config.yaml
arch: "dit"
dataset: "strings of digits, spoken by a formant synthesiser in many voices"
one_sided: false
steps: 22800
Rows from block 7, named by matrix and row number. Rows with one number belong to one neuron. Each number is 128 + 24 x the weight over its row's rms, rounded and kept within 0 to 255. All counts start at 0. Numbers have three digits each. After the name is the row's rms in percent of the matrix's.
# fc1: MLP up (model.blocks.7.mlp.fc1.weight, 512x128), inputs 0-127
# fc2: MLP down (model.blocks.7.mlp.fc2.weight, 128x512, transposed), outputs 0-127
fc1.76 078:136138154140130088150110126171101114118143136162099157124101123198154113095133111115108135111125166118140121123132116163123190142154143111114135137130118076143086161143117133110102147099160145116122110144101124141099106159171129115136123118126155131113143153138103147120052136101150135131113116138158101096091134167132083170129108144094142143121149121132107079137119124086083102107120
fc1.77 134:172155099134158093125116104152147150143131135129109178093112112112138157135115095167127185171120114082125108124112135172178098125108102164173132106129150120127132149115128141157137093115118139152143097096118122103067165139143113162164137146125098117122142133144141112173121148133149120141126168128158122131131160116164124152166131123118138136141161112140093177137146145179143161114142
fc1.78 163:142139106089101153144098126113110123129090078149105144114113114115151096122163117138085110138060135113105152158114145107137173141153076127110141081117125133127128177101162156116110102151151124155112098206143109137128087138138103159164121133121164099112153111122139136131160113136105130117148112137160093145125114114127141094129101092151119078112116119142120130115133166131123154150155
fc1.79 136:102150108141098138124124135132095100131141124145118118128121149096124133067164094114121130121161112096115129135144120111105149122127153132139132137128101122132079119138151139095084135109133134167144126153171140163177145123139095086086134145119199139119165135058122107146141152159143134103139137122148142146138158129164116118118152159173154138126130112123129043119163118158158148129126
fc1.80 083:130148159153090109078121129140128172096110165124102121156127145153180152139144161136143131114158176153144131153155103133183134120101127154108120155081123122131122147107141115128135138125137146153155175122123059144138117113139153127097105122141124108145113102108124149129096163128160150146092132077115151153109142128150124162131132139158163179099144154110145135121131157078140148104167
fc1.81 130:110111110186153124127192136177128144088118160120164154089162147149138177129117132155135171148156080133130143103135079100126144097113156089170127132117176119153121176156146121157145158116128147132117146123140126103097173135146141133125120121120112169152157122139116101138123126134144117119116124143073117185136133124111129129133148147104132144114180162124144130128131095137111110134158
fc1.82 083:101135131125129138128121127118139079099163137130116158145113077124137180142124160119117103135131155129179140133153133177111139157116164130140131149155140121150134110139140093108160119136131133140186180127120149148129137134154134133132136116108143123141136137146098135145107146146155140125149118161145157145112127136146151137126167150132164150255112119145163136138128129145153135114121
fc1.84 094:140150163105126136130110139155126104139132104111140114139094081174135098112105101109149146076145115106108158159096163133114128126117170084151176111117107088132120123113129139081127126135103143141106089139097122147109107124125140141092119137081125113195109123143105079122144139128165124117171108122119123114151136108155152139073127131052139137112117121120155121153119107141126094157102
fc1.85 073:153114086112173138130134108152124127105156139112123128147127105155115160078150174147171168130113121134118102142147105117143149156127130111147137173143160140151115165137160147143125153167118126119112153103127141124135131120146154194125136151114172150159163108142121128126077163085125110114107085134143140154106142135115143163179164123170166148134106104164116151097116172130141154120143
fc1.86 065:132132105136121168144137124181133101091108066152139128126116123138182128189134135178023128122121133110118150153119145106128135089123128155106102144141114129090141161121130162106136113161112142124113147128121139127138122150128147136112136124128155095152147119151181140148165131135136113127189161113140125141129123142162173147105086131131104077104136144133123146127108141130150132127110
fc1.87 067:174106131084110141140117129155116154128128158162144093147141162082120173121110127143161146101095097122109138094131132103098109130162149161146110112126117138106080102130135119110066137147131119115120147123116120150143108155156130153089117140145162155134161138120096131143144133124086137153104066162143108127118149163150110175164157126079160156116157139121108143105101149116105114141167
fc1.88 069:111102145111160158130096122126149126138138090108171109160151156107126126126115118130151135115102138134134133135128134076138136107142150097075150103139144170138117094136113159181099120117146123113135108120141133086125135146130138174135138126149157087082108163093121166107171121115138093146102124137166109103122147113147182147117119116144163130126131091128073079100119113116108201125130
fc1.89 094:173116136096135119156110115151111116140141100132165182121120144152143143156131119139103151127140161162143137174161111134166120132134132138108107129123128084131099145120158113160090183077130151126148096129154117134082134189106133166156131154147193117126142134185132107109108136133142120107148135123066138125115122100153130079174142124164107126123097153142109114124138123120124138150140
fc1.91 067:100098132088156116136083128108134133125130092092128168135109146130179140086097157106140132068123111121116111080144159134119162135153093109104134100124108130167144126160114121129141153115096122088100128122104153098118139096123121103112122121150127108130111134126120135130155142102136109071124129124133150142117100151074158087126120112177149158132121150164132144081175120176114087133158
fc1.92 063:100135117153114102126177128166151111100111120146143107107142133145225161152130104129038145127161105170118123144123120124124142081115136137164122146092161137144113158151137126150140137143098134139128138099131150125137136139126123126125134126096147122137147136139144104113112120136155123105146154092085127151129113107123174119051097105141122140109151113121156118120118111149178097142113
fc1.94 057:151144163134176150154126118122145129144153145105185141163120125116142142126144181144122141166122129119175156096141116138130132145136168149148151183066146132147175148114124158108140144150147135115153135119140144149127130147143126147140134111121123094119119161146123147111120153140184178105142115130174138142150146133128181173167173138166144152175118106131149143127107106108170146115126
fc1.95 064:106121112155119150148169102127137137130141159107118137157106122136090155126073143121219128137163110120121124093137131129178095147111160157161108176106155137122108085136130120145121134119113149119100164102152136135117144109104126125088127132113131160087096112139114110109137140158142112073066094111140116121110134155134115121166162163121154147134118156137110097114152138153152148133158
fc1.96 122:105111114125052122169093098108089162094089138147102109117114127118149119100108107119096098129109113114099125117102113137116120121119112117115114116140114118160128167112111110121129121110116122123106112130111178114103114135130132108118047061116115143131128181101162116125084174121104080128115103099128118129112134116114092079125141129100123116138120109102114139179120128109117123098088
fc1.97 161:123136136157132132118173131127134128061133149101146125096135155118193123104086114093129161178153107148130110119151130146139115125108186091166113165124151122179137108157124110150142128091121121127139132085151150143126170119148144097139131127154106125094094136152164122090127119100122124093124138102095131100120150129136138119140131155098122170125149158173132162101163092147165111138132
fc1.98 222:109104119119148087127134130126136129166106121117148135153145140125151120110081077116123169118162169110131114143128143111137157144144120117098141126142076135149120165092124119094143146124055115078126172176099133139118113134111178135097126129094154114137133120124123120154130120157100150123110123112165134113075136112119144087148118082144148139135126148082093121111088182147142166131111
fc1.99 146:150190136096115113142109119077126127152112121113101171138125093099140112138151142110135110094140092103123103164122136094170152132101141177085144091122123130165093143135101105114103144119129128120117125134089142086109081103091105089118137136127168120115075127095137174093128128093117125131115137119141117128098126116126130096104143130122180135120151170092141155118119146122148172099132
fc1.100 088:155156133145126152118089130127132138149148132134155158137133119151114159081129110119150115158083095067106167131100132132107095138113122148122111083129146172136107106101122172123100102118155094097149133106119136138088153118117112055161127114156099139121120117115130162136113135104134116136134112143123111105096124107067120125145132187133150134123146098191116113140167115126088113139158
fc1.101 071:135123105117147168112111110106127136153152139148189156145112149112145115093133102156119134124125089136145131097118158159135108187133128116130122122133176131128154135125145147154110142089133161142160136134147116111126139140152079095167104111144122105111097135137142116095107112123142172127111127095132081086118153085110126112141089186125101150151119123187115141164165122170147159151090
fc1.102 060:119111119134110144108127134112105138109122143145161101104133184100174111118134089155056131131091124106106125142160200156106100125144141126138104076118141132098128111140112125156118148120116109131107146136104155149148131093137136107146161109158122124094120150174122123152144081087117150135146132129108094095121165138117160137092135133098155136093103147156161113137118105189135106153114
fc1.103 057:122113125157133140076092115143101126083161134139088154116119104080085127118125153161149143099087138123157128139121114137124113151144102119094119071097122127143107157143178120134141128148123114154166157150126072123102151135115180143152108131118145134135133114126165125136151127113144176155111126129125118162140153141117111134182084148104146100139132143120119106172100138095093186129146
fc1.105 086:118161130119168126101119120110118131112137117215116154115101101162169153099158175128182129122140143146120151176121143148153147126104122123139128111168133129136118138119152108134139114134130139152131122147147135136135121134134151141153120122130128024130168120097133133112166117144124135140088152175150137122162125136139156133103171102151141123138109156189141145092136121146161118151143
fc1.106 090:164114088098115124122087097145133105131119099115136122129101151124126152115105116086143111138095075052098098127090131117094117105127103086100149077123125122122141116134145099098099067131146118083116146119131146145115131128086130098144120119144123125113089106081101170118138114143111105119110132122099117133116130110106122085119159116148150132108089095166133121117095087097105127153121
fc1.107 055:106070110155121114118113107144116088073139142081115154138119067117139148140131130135119091122135110144142133110179115102119111073109115108128111139164121121126111118098110085113140126159132116151150146122096162104125140134145087132095123122135109082135146149111115136167146149134122151077124107151090126155114111153137151105118132146109114162214125116100135085136104107124099125101119
fc1.108 085:131159107097102110100122107126091133099134118132129116127132137135128130137148086115131130094107137114145148173145129112089091105123137132137126160025155099129101137116077157100105104126154145128162131136136170142158137147112123112100098138125133136103139154050130110156115156138118113110147122123174152146093154131125121146143108157153134134133122149116145098144174080175124116116108
fc1.109 117:143141127107154159122146154153116095124105114125116142148136107172129103100072163114132132173156128123142109111072115125118126090107191128155111142134125158125117128126127128098106140152167104145112156110113131120102109173165097136126125173123127105122155130121112120163163148101133128169085083138150138134121079135111144137128125057139094151116102143134123130133133166134172133186130
fc1.110 087:138113135094165144143132120157118145107120109126149163118121125124118120135125184140146124126112157113131102072136109139128131155076126140108048127139110092153146134136149110140153101132119170106163133119086104156111097080142106122157104111137101139144114122156136121117117150105139112117126124145107109134115082160108123102153144136113108127124173145152101182141057164089099155159147
fc1.111 101:132149144142108129115168132160137120138102104129097144119165138110139191120152107135115119144134137114157097128066128108080160161119122143167079179130100066126141112122137113120109125147129151106096074139067123124166159159164135147128127126126153115145122123129138166132123132068184130086124118124113121103141107129134137096120119139131124117125092114111121123134162098120103101160100
fc1.112 183:149116140141097154130167127165108140109117096122091118101118072106117108084132170144137137165119127124099147115134103056136124064166109139119162154115125167141090127081139144131126150140152079137093096142121128120110123117123115129117124160097143142110157122124130102171150129169114136109132122154096128104133126147097097151140132119109151130084103108086091173140107136127122106144167
fc1.113 065:102111134131121089139119114112120105140110094080134125152140125134087134114132118139178127126113098114098120114149067132138131110114125148133145128144128152155123169131129121126167133172116116100114153122140132116105092156106112118107120110108121114147151107121129112120116168113112003109128079164150129124077108095112148118119167151140139108163153106129122113084115126102122133121167
fc1.114 059:125143129126122100118093119132108110100111109093088124098147126165104141125136131176062147155113121117128143162149127124132130073116099114131137115096113108145121194125113140094134130181111126125119141140119113111109122135130143120108113105123116077170147096116112129134173131089164093129129093197126106143117116134132189137093141105142147067108123129090137111108119137094125114137159
fc1.115 074:129124158153109115105140143110151145155120154080128118129161144128131153141132105133185129127175161140108121158154194128117128104121143130137162142142149111177149143131140118149108129131121156160141107146132174110135117148111126112134135106123106121113110132138032102147134095126113078178125147149101161162163141118121120129066135118119097184143129112111124118180135139140121123119124
fc1.116 070:166166157142129119135122130124135118096098076111132128098148102166133135139158130154095131156111130133129167160132170116098130113150142111155112145102121110133101184134178148105154116144129150173147097178155096112117124123129093144145117151144111103155166104155120096155119105146112120108158139135107096130138104124133148111098108119122076097095131152149167199104133125150114101156144
fc1.117 083:122116146102138127098112117073125155185108115110112155127141125144092130125135124126175099087118148114133119126102179136111155122152107146121123138107126119130129141090130125108089130102116155115146095171094121120117117144108121130113117121095125099151137126107036109169157103159127148151119119146145139139174140105111122132104116092098123152133101123070070129167092156117102143100136
fc1.118 070:147105094129133123096115114131108178087106104116121141152130118128137088149170161133151108158118127140121136137123136095170111112135111157126102124110111123132108119065157115079138137132127115163114130160132114107128141110171115135099099152176119104142149110116103141169131138124149181123089147097108093140129109121135141105159062142145114140051116162108097146104117152128099147103141
fc1.119 085:120112117139115130108155142117083124151104100117176187115092116108147124153113115123126141129084163161124094133114117097129173126142110105136132158133094155131116131096124147115103130147180122112124130138101147149145110136155127104154134095155116144158083092078100107088148144168097107143155100145143114135121151096129155147125155149136136148104092085149118110140116118106093188078147
fc1.120 083:114090121103133113132115131134122131121147114173142144130124139150150107125123155134060143093125131063172143170139091126169127149117103175116116134132106119122110151127132143125114158088119135136127153130118124095097110170151141130118123159114148144129134142181170116144099147125138156163122104110130117121084135114149098111181116149114172092122072132112074115118103142079083136129127
fc1.121 109:109093117134144105113124101123097130138082085120105105110114126103140103123142162176113112090140167141138088095104139166117151133125110125133153133107116148133153140123177103139147117112106150156105133129142154074161099156142116177095107099099121128114092133145127070121133122113099103153120145117120123129138173105195111098069163105108124140121120136083112142142099107151140131103123
fc1.122 121:114138163110112137151148119116132104102148142115128153107099134125135180177149150105122110095143088146142098114149163120112135132110129081083078090138082134118159120125146110177141099114137104175083174119152119125087095169114134098163138144115133146137174131126145158140121147152123130138133109146160157134097122142123131170107118137121142154121164095131093161127123063146134134124120
fc1.123 121:101108109155144162114112124128143116076141135107151102133129127139139145165109137141135108097132155128099158115089158125196097118117100151131143104136114131121110137123133137081119144146135096181108177154162120127112169128150137167124115142169139132120088119147103172120134131147141139131125127124143101150149161145164135143187123159155140158124054150121126100138173116131128176105149
fc1.124 079:093139108157094120134153144141114119107127130130157111114133137126157144148161118132115117141131134177117118128157111145107090135078130146152151100114130112115089105108119177141176140191151092140133157092122133151104123161106134157114138153153151095094112126142157126119150161122128118086162102119131117106092105145108160150120104157151158136123142090184146095109151113108133122163200
fc1.125 164:104140109113154120133116118155144114140104104114141104156095109131136121108148114095117115140117107119126130136095113176129120108106112153146093111148135171127120120110187120099094110147146122101131142097123112106141107163131095080101122128119074125112137150152120135114088107125110125094155167121124118102133083044092138098067153145110104134114102123094097132121143085134122104075143
fc1.126 061:128137127097186108113135098126088100124160142123138113127131127131120146129128112153178122137108090138148101108094143093157086133128059104129175123127125099116161113115146132141162110138150096129089144166117104145115152151122106101133113142149122089118096122107122118108167129113083155114087114078132148124133124099113144157126144090133150125100128145168092105095129077100127137075142
fc1.127 075:138120092133121159132125133136106084091093115141108134061122089110147179111155117152108164118074131110089145100144110145087175106105103119161110118107126141154109152118127093120136161100125102139113106128128120120103138097124101102140116126059099131174141118117119138122112103106163125124103105153112092147147105121118124068088115111120147107099118148095145146154134093126131104143126
fc1.129 091:142101104097144143121143100103115144134109126155104113130152128166127134179164116125117127112076127072127137149154111122142185140141138140097089093126070108157092136140135132134112112161131125123112128139135119170098135093128152110131129122090073169123114113050139103140114132128083112094161130117089099135113106127165102126155138114140152101140123109079125133125126140095119096106145
fc1.130 124:157127099088093106141115154117105126115117109130114070092105140081135121156091131090099139120153148101091100127125109120128111115097133102128100089158061110129093125134154127162134126172151113109112108156093118143128110109172113128076131124131172137131141124148105084114142119111134129107095177121125125144122111155144124123115161117105144110113102067093130184116114128099105138120123
fc1.131 061:115126130130135143120152129079133147132138134106112108151120099151138141155130128147124156110192135140104142107100123140075155126129114160087161167129161123142111096097134105082065137138101088130145167123124135139158153090108120138106128123125108111146166105109117101144173155127159151153137127128148130143136123167144166103140129098130167159119132129165095162119104047139155108134121
fc1.132 064:117077091105135130110132110112120100101119115110098139103125085150094117142127122121133103183105136103130140070125088119116127127140123117106110122094106120170083115119131120101113091115124108124125118138104074105071098154124117120115104128113092153102151109094096101154116131102098152135099102147115128104101110140115087099133157119084126118114135109090109171145115139086098095087158
fc2.76 076:134116082092131100108118141168170137122165111107111173133155137074131113145140143128104119139155139131108151136123124054117091109118149105127118128123132175131117103157132132141144137143162159122113143121098130095116123186161139128147119155129168135090101174126158133130055115097094102125122130159100150097104136095127158168119140115112152140115120130119147107145115129161148095139169
fc2.77 075:158111169137097091150149103138101160124107100134073148172146150156116137125164166157153082100114118085159081141132119105095153123148118113169157122105140160139107133101155138124142106139104127102150159078123111115080153097137107111136142095135104165133124128105142101179140162136140116133124115128098158128117122113151106142184135125125150137124102156122146149122124141069107138139117
fc2.78 143:137124142177114138106177121087146130151092162122075123116169174143131105148109140123096171132082176125148150102143109112104105155122082112104120110123109125099127122083104130149158092104156124103098154189131120098131070112131100105151118118126150156095114125155130130132138137130146116128130156156085132112110138139136133109133125162164135064130159153104134130119120157138125146123124
fc2.79 110:152142116145151127110114138148113168132118123131111135132127147093104125056158077121110136131113149157114102145145115124107123135113109134131143136138151100132162126117115145103101138077135114168101123111083149123088113121102160074159145158143081148168146132060142148089109086123146127096097128145145136104116159107099120127150140146110123117181125107120099161150088135141145088123155
fc2.80 062:108153136120116130130101144160135137119147117138125152145125121098124156130151113138117123140132135119126129142133190126147141140172149122146114135000148108186090124145125115122117130111118120152102113100128153111109118137120121127098131124103128112135137121128122107134098142136113078120127152164132106122131127115102126146122075135122152133191132131149105121128103124152125120136108
fc2.81 064:150111111167136132121169125093129111140113164099088125070174159138146089128121121116115200138129186132147139095141102109099128147132112097093124132123077125135150127087120127150137085091147140121113147153120152108146072122121128105134141106123145170122153111124122147144106160144148141113159126134090095096116114103165141149129117134165144121105160147094125142134110169145121159144092
fc2.82 071:123123138117101129125125136118142121100121153133111099141139152152127155151126103118132155103150135136108150125131113115134141148121155126137119143150121136135101139118136127171095121107121112139069136118145064124117111113103104141115105130109128105130143130131198117126085129141132194138145188113144127126116133120128124133132103120150131105000141139113127136140121112109108113128101
fc2.84 094:118114098149142162145145130116113108142150156167143126113177128096107094144140164117098106154132107106127152111142097099122152147121158152157050122123142153102151148122121090150136103144122162105109162134093133078096106126144165121121120115106135112159145108110103121087161177107108152121147138123140127088130092158135102117086129094091147133176120111109119135121138119107105115103076
fc2.85 059:099130112113129099145105151164091115137147113124153150165154068126033142135132161132126101149138134133127140145144121156150135152108126126110119095159139128197117172154144116137125128140131125137136138100149164135107121139119129145145148111142127158094142108154145108120200127128130159141118147098125138150152150151123118150116156143102124199133112132129141104087128111120143126116196
fc2.86 078:115170133141148131144153122110110124145126164114151118140120110131088110128138148136169155111111111115124117160155134146102141112119126139079128115159145138076139135116135131127150093149101159166078142154122143152109116133153133145118113137109165131113092078143118119130095126169151133155123142043126135123114117161152161141167172125106128055090129147128176136181097135133126131112125
fc2.87 069:152149106135112133110136114135129129148150106165158112116081123155131158150148131177123092148127102105180115157138087109163181134130143103121146099135126112125111179138100163157170105116095099145137104113101150140179098151141134130095103154151169152127115147135124111172161081092158147093110148110116120111133114132153130167108166142110155117087100121124119163148111118153141116133146
fc2.88 091:085110133129104156163116122185106166103117128133132160135129127136175124114146128138188163111123107118138155139123142101131123154137119144113133145127108142124113089112108078120138148143170160124076127122106109110134088135123130102097125092142131103107103129137117144136088155154119111137145135150127097143102180122145134100135072147141150072191113091148126163175107150157150138124107
fc2.89 073:150131130157096138121161090124163108142136155132137167144140114114104135142162126139131130113151148180106137074103119134100146120123141109119163135109136156128084137109087167106181187175136140141130134131151129117085136167097137125138131065162165169142110138097141103117153136116122150143140133131173114139115141158139105066182104131152090138128157113120145107125128127116122108106125
fc2.91 105:121139132159098159113171142143152121142122128120092153123094119097131092125143135116132122144115087104138124103135123129116154165081149160142119125136096149127196110089142104171109138115132151125191093144165100157120141161133150140165135173123102115129118148143166146136138135097142149161114126138136108131142110110141156059125132145117129148174155173118134122149081113164119146173127
fc2.92 115:145130099121121135136175134089174135132173151147134130148123104124095119144097120139128144109103098140136113136122082095128150186104130137121106120121149125090123185148151089136132115158156139130144176124119120122127157113131090163158127131179125150097143125156137147131168101117143107105133123107113161066131089115123165142157112106115097181188133107105139144154158122116125149104107
fc2.94 073:120142122150120103127128138147146106112130135125131106136164123130107122135117145116105158147126115125158125138149113185139151109130131150107121108096114139141092186120155114130118101121121116127135130125128156137130100136111115135120108193153138123100151080139119126143201103139148210147112133162138136133132153153134147131121184124097097164041148129134195146134129110103137106129100
fc2.95 057:104120137096139116130109151163130122099171089160116109153134111126154124120164152145050089108142095113131143139107102114131140162162158143132123102130144114130129130138133123103126119177107126166136144099145138142128140136104130144116103154126118150111128159108161093109124071091146108122107120133149145086101131123135168115126091142057087213129131119137165111125115117131127100122117
fc2.96 230:122121131128124130195124150126088112132141135243130126142128126133128123135133131130129119134134126131126126129125104137147146113133129139123134121106127135000121190146125139141133120146124125124124144121129173142126122110103118135125187084129112153117150087126156127127175092122126097133139121139135130125135155125128089138122176141122114131134137130128132117059126117124134106120116
fc2.97 199:141112124156110143127186116089142148190127143109107145082125148114162113125092097172122161147095144125116145107132111135115119156093083079092114095117105118125127075088124115146142131097152146121116137200115129132132099158140125093135122128109150145172097135134157140176124154148120115104134130144081129157147130139128113144133109138166152079120131138146134145133101170144150146132131
fc2.98 121:130123137122079146145151105099145112098157120130110120158141153134130124132089093143128173128085076132127124141133123097155166111150120116153149118150176143124115171157147145115163113139184130082135179076137140149137129112129071156152126138157085138107120137126123125105121122089114147136143127141166160127172147125116137134093125116117101129125128159105096123134158073140145074143154
fc2.99 159:097192140118126145150118140160125116122139123143163097130135062098124121148176152138160116116116143145132140173133143105178155122117097171162140157124116144116181137110093103112107128133120117119126124138164129091143166131167164094141119154104090123136072149103117070162129122146110120143141135128142120118151130131123111156159137139131093129151163177109142095121125102121134081118122
fc2.100 057:132110122123098153131173131112127130108129122167135151101118139109093129152137121086116158127090108076137155151130123129185169132134144129116147117133149103167098162097119144135158086151129103144149117100121103105115148091117126190143131115132119120129153131139158132112155135123145120141128151129139140136107143106071134114142161096144152181108115153072127104116138107142179064128181
fc2.101 063:143124154126109121139155110121122104141187121192104099101141173140190141145125108103130160155150108124148128153120137134110157110127122131112152135096113142078126144124089174170158116134127122140129127085110120117140111135128122166126115134117107150107175112154196111122130164121127191132100179156135138130119151130125135128127162130129129139094149159144148116071117116154150100147098
fc2.102 065:143138155133089115138150115112170163119108130111115075108140136143099119159143117095180136167095115089128143152143150161147164120149127107117124121178108137116126146134149139094132137148135132176127107101113119166155114108103129165089144087115130075135133144147106099098099105092128161161088144098116165151141153125130092120086150139106151080116125160159133096125100129151143101119133
fc2.103 063:113126160132105124109128096087123148141093166190141131129133158141123109146114156133201132131100115122101108134116123100154131159130107121136140120141146127118126125118083128126145118150130152133145139128146094180139094106139126127125097162120103120141132115119123110119112118108140071139107094098147148119128122128108095124071114133140115088053116142127077113031126121121130133121107
fc2.105 100:123138146138102128097145111097137122124137112139115136130131170122127154160112102137195143124133139121077137114137126120124103113148108128122132139159117112091126111105109131134148123128113131119100142144118072138123111129119119126114098161144112156116107172142100135146139145137156097135113132154126129107140139131128150107120087151130129102000160129123133142145125122130127126114170
fc2.106 111:170129149143090110122174096160113100133125150094124140115121090109125137140145132112103130109128100051149143106140105132167148090118091161121104092182125140135156110150108159159131064139144122154127095119133112105142152141109150157152107115165118129121147096137132175147111109156129094133129121102152137129116151134103155069142124140150153124103133150118106145142090104131144119073118
fc2.107 109:135188167128136143138127116126129110105118104149135144104126096127099141095104161156129182120110113137167148156116147163120115120130103125124140109118132130186108110096102126098108124071136156078126109164131078173114127109147105107112104169150137109132112151131122132184138134141146142139139134126163167175088134117130159101173114115153124162199131110111121139127106120116136133134150
fc2.108 098:099124167168102109118140120132155085120139162141128120130122135136151106147112161102122124168111098099124125121140125166175150120145124146135125121058121148104087143112193114163174102166139146141120131132118124138153143133110109147085119111106114136100121125205130104138129121122144132165139118103089118147101133149117131125118162117138111141109162112164152081114155074105150108157098
fc2.109 124:115150133116102102123144084104105140126151133120148118166139123159127153108069144142104139149131124132152176108101122141136122160118053109095123123101119153145139135115109146108105130137077139149142145154147140124160127096073150125117137189115121113142146114111111119117127092147134118164187083110138124128133075137144118115128119073109160102135117155160125136132113099119167110184136
fc2.110 062:118130122115173153113119122139142135116120118182138160140144122133065123139134120140096128128143127135152125156119103117129130137140147157100172121199151138093132198133140145110118100116109152127144126125093113115116104113141124132155115138171125175100138152092145134110196134135126149135111137106138143149158148110100108118114186143115091181191103110094133143133080141125126125115111
fc2.111 091:139108114107106155151086127157109130141108134141101149114092114154115180149105133145132140102128139114090106109189123133153094168129115105163170183128111167134166148124118139114152132116120153140067159135087120120175176166176141110138128135151153127137126120123115166146140137085078134160119146119121125121151134126121114095127132089129139132145163132147144136139183121129148121083115
fc2.112 124:131098125130169130126135145103099149155127086092167159087123055102141136082119141134122139141159145138125125104119097071109119181144153125132166119142128139135172129159139126125128124141123191124161090121135144117154137151141144106144125144169119147161152136118125162105104158120103153102120108080095114154132109125163097135139137104145118164165102099104096113130154140119119153119091
fc2.113 108:126127137132125124105128098133150172135103155255122116124122139135091130133112130127150119135118126120130137149137148153114141111137116141132131131159128141092130152111123113124113117131125123127085119118124081152127124119119104141118095102123119080110121142134134122117179121137136168122090121118151127131106147139119085126094188122110103089105124149150129116036130126127149154123072
fc2.114 057:135148153146145117128104154140114090118102167147151119122139125131124071151133157126162149109144154123191140123140127106125117118150126128116110116163126117116143148156134123123119109098099135162113134122157153120128117150088144130134128168093145146112157102116148102124135072119106222125154110158112147099128118135137111123110098121136140127180151134111121119195160119123160140116207
fc2.115 078:116111142128134115149138126138135115154140187132163125090106117129094112106117092139222103129132138117134120124119139127136152127153145083116110126111085106180149154134133117120096167105120100135148080115116115162149098137118149125094126160130126168125124142089087114158125149109105130115117065133125110100112138119148080153124197107152164094119142111147117138143128156131105133122135
fc2.116 060:140113130143141143120158126119153126091125102094128158149128157137149135128099126137162159139079101134130119091136079130124104135144112185117117086126111136135136079146102139092142122129156144094099119181123145101103118153167146118172137136144122129167075160140183125129142106113132147141114137151099126172159121153143135103114139114094141041080104146106125107135138138133128147120122
fc2.117 065:122146125136130128158156119109137111171123148141137135079104141142108098148132125135114129149130134105114102132148109158169129145111125118085115094136080126199122087092126157147134155111095104177109113172106118126114124153142139125092115168117112118196127120121183134176156146130132114132143132155103121154120135144107132140133116141141150186085139133159163143121069141128141141133171
fc2.118 060:150113095138104119111112143118134153137122143073137108126134149138194115140149146116129117125124125115113119123129118073143105144107131112146118154177134125118129095148154117106128148120124162180107150112133074100147116123119161122144158136084157133128105132127118106081076106121118174116144122093118127081159110127133146143113139120119149127014112134113125146146161120136108105110105
fc2.119 118:110159134112120142150108148099171112139149137121150184149155177150142107121160124124143115112110175177102084116134137134131102149130122133151137156141090097129090127126130107131142141132170112147146112125084123129155132147147136170153145180149113114158160084169129087097123151164148118103155146142102158128109116178129105130135154122122133134090177153138137116154117126142158181161140
fc2.120 067:114176138152133095124127140147133114136151165128165140144115118090114125122136115122166136142143122083109161102113157104071145108162103093141132145176123155107092143130132133145116165154109111124115110140120126151119111149130143126123107085124149135104137122082102124140110125111128154111127151123125136077068134153153122091164096154129178082154172134109181098130101123174154121135085
fc2.121 153:125151143107153102124113106144138127138086169168116114147128125138126099104116088184151119148141162158102112157145106113131087147116120135140079143100130119115161135136084143106101125158114156099090109124155125172176115155143120064105139132114121111117159131109132088127161109105145135094124121112118126130140096132204121109084121131121126173125123090157135134100098117083106122136115
fc2.122 111:132142161109155128154142141148128157139112148117139107104111130126132076157152167152112117102108169109169151124150170122116155130112131091169081149110179133131098142138159100175145146118117150177179171121103118125149166098142122109104120165169122133114169120127160107110160095100115128142123112091159159112156119141143128100153114127137122118118155091114099117115139177153131123118155
fc2.123 100:141104112157102110089099139140146153158110133108090166130151115146132106134118135115106105106110085127114095120097153143205094137120149164113155131132143126129152147125131119070121107154122165181152162104094127137128090148113121171142163134087117152128094137140098085137156123123132148134131130130139087117116150135114106115073119143083120119111077137120153133109084131122139098093123
fc2.124 110:100126160105099115145112125101133115140125090095139114153118160124159159114127144110144146138105109149132106126117124114166164141176093128144123108143131145123080096103125138116134138100132110096123138098102168160062142138085113113132140123121090162126139112141139104102087141104131151166132143125158147140138135143110186138081116121119136104081139158116093103158156099169156100110189
fc2.125 088:146145130123095151147110137093188116112157133140097135165103109143156127112150111136176146158147153131149117147099134151143109170130150143114130143168098150137110123155130139104097146134096113095127144148126137096129148101138163101136145148121206132141116111138140108118177134132094142098078097135129136157134096050146149121127099150138162129159134129119114127114106169136124130083090
fc2.126 075:139115157136134130101053103123139088105125121198106127115145150145137135116113154191142122128122128116151107176151100111122144132120139130186099147114128168117139115142126123109076128137114132143091119125158144078114109167091117162117146125135138150111167134113155112103134147139172138140150142131124152142153151146133121133089117162118119070110129137117114131092149098133097116096180
fc2.127 094:132148171151127156087128146115144077113105134111126144176146155147095147128111139136086105130050126105152135149109142126154105121149079155122115087121129125121112126108151160119150155153147114099113178152124116131085135100118101145153114121065127112138089143132155154144123098115109070141110161152125145135141163153126137092105126146119150104151152124134155131166159095105120142124150
fc2.129 073:145136133150149152118092079084109150135095131162139124130100128102119137089075135140103128123091118095136151098099111123109101113129134106105138099119109135082141174147111128091129116094130138108118115129156127102119136097138141138141157127081071118103142105194143115129185133143137158155165112096176131133151153136173088108140148147128145174144144171139140139122128131125105104123140
fc2.130 109:106147114116145151145121117145099124139106118124125183086091144091145119153103128155117151130106128157105165138123095134125112137084142106135115178141176124137167116138107132173131127175090142106130106112151156134152152144080164140171135109123108129137135134149105180153115132165123106114170181131114133112139100147141118135130143128153126148141101046125142086127115121099090122107146
fc2.131 084:140113137141154146081139156111148116115119088138108100089172117125131145124081132128127110104163149139093158083123151081156093134151082104089093129120153142122104098127090114152146128123124132127115111144110144129122161123140122122111116103117085131107083085125119138103114128185078147102090128190141134136139157113163111115146113154108140101121120096125108159149125092113116140132076
fc2.132 058:140120134123149132144132117104149136131123108117131119156126091121116110086142146086182116116140128127142116126104172139144121151130173150140159147120138141216158094175136102107161145156130128145146142102116135099135148120110142128148131148145143144143101161159071155087168125077135124113111166090123132144151130123136095113136174119114122120105102109101102129073152128150117096126077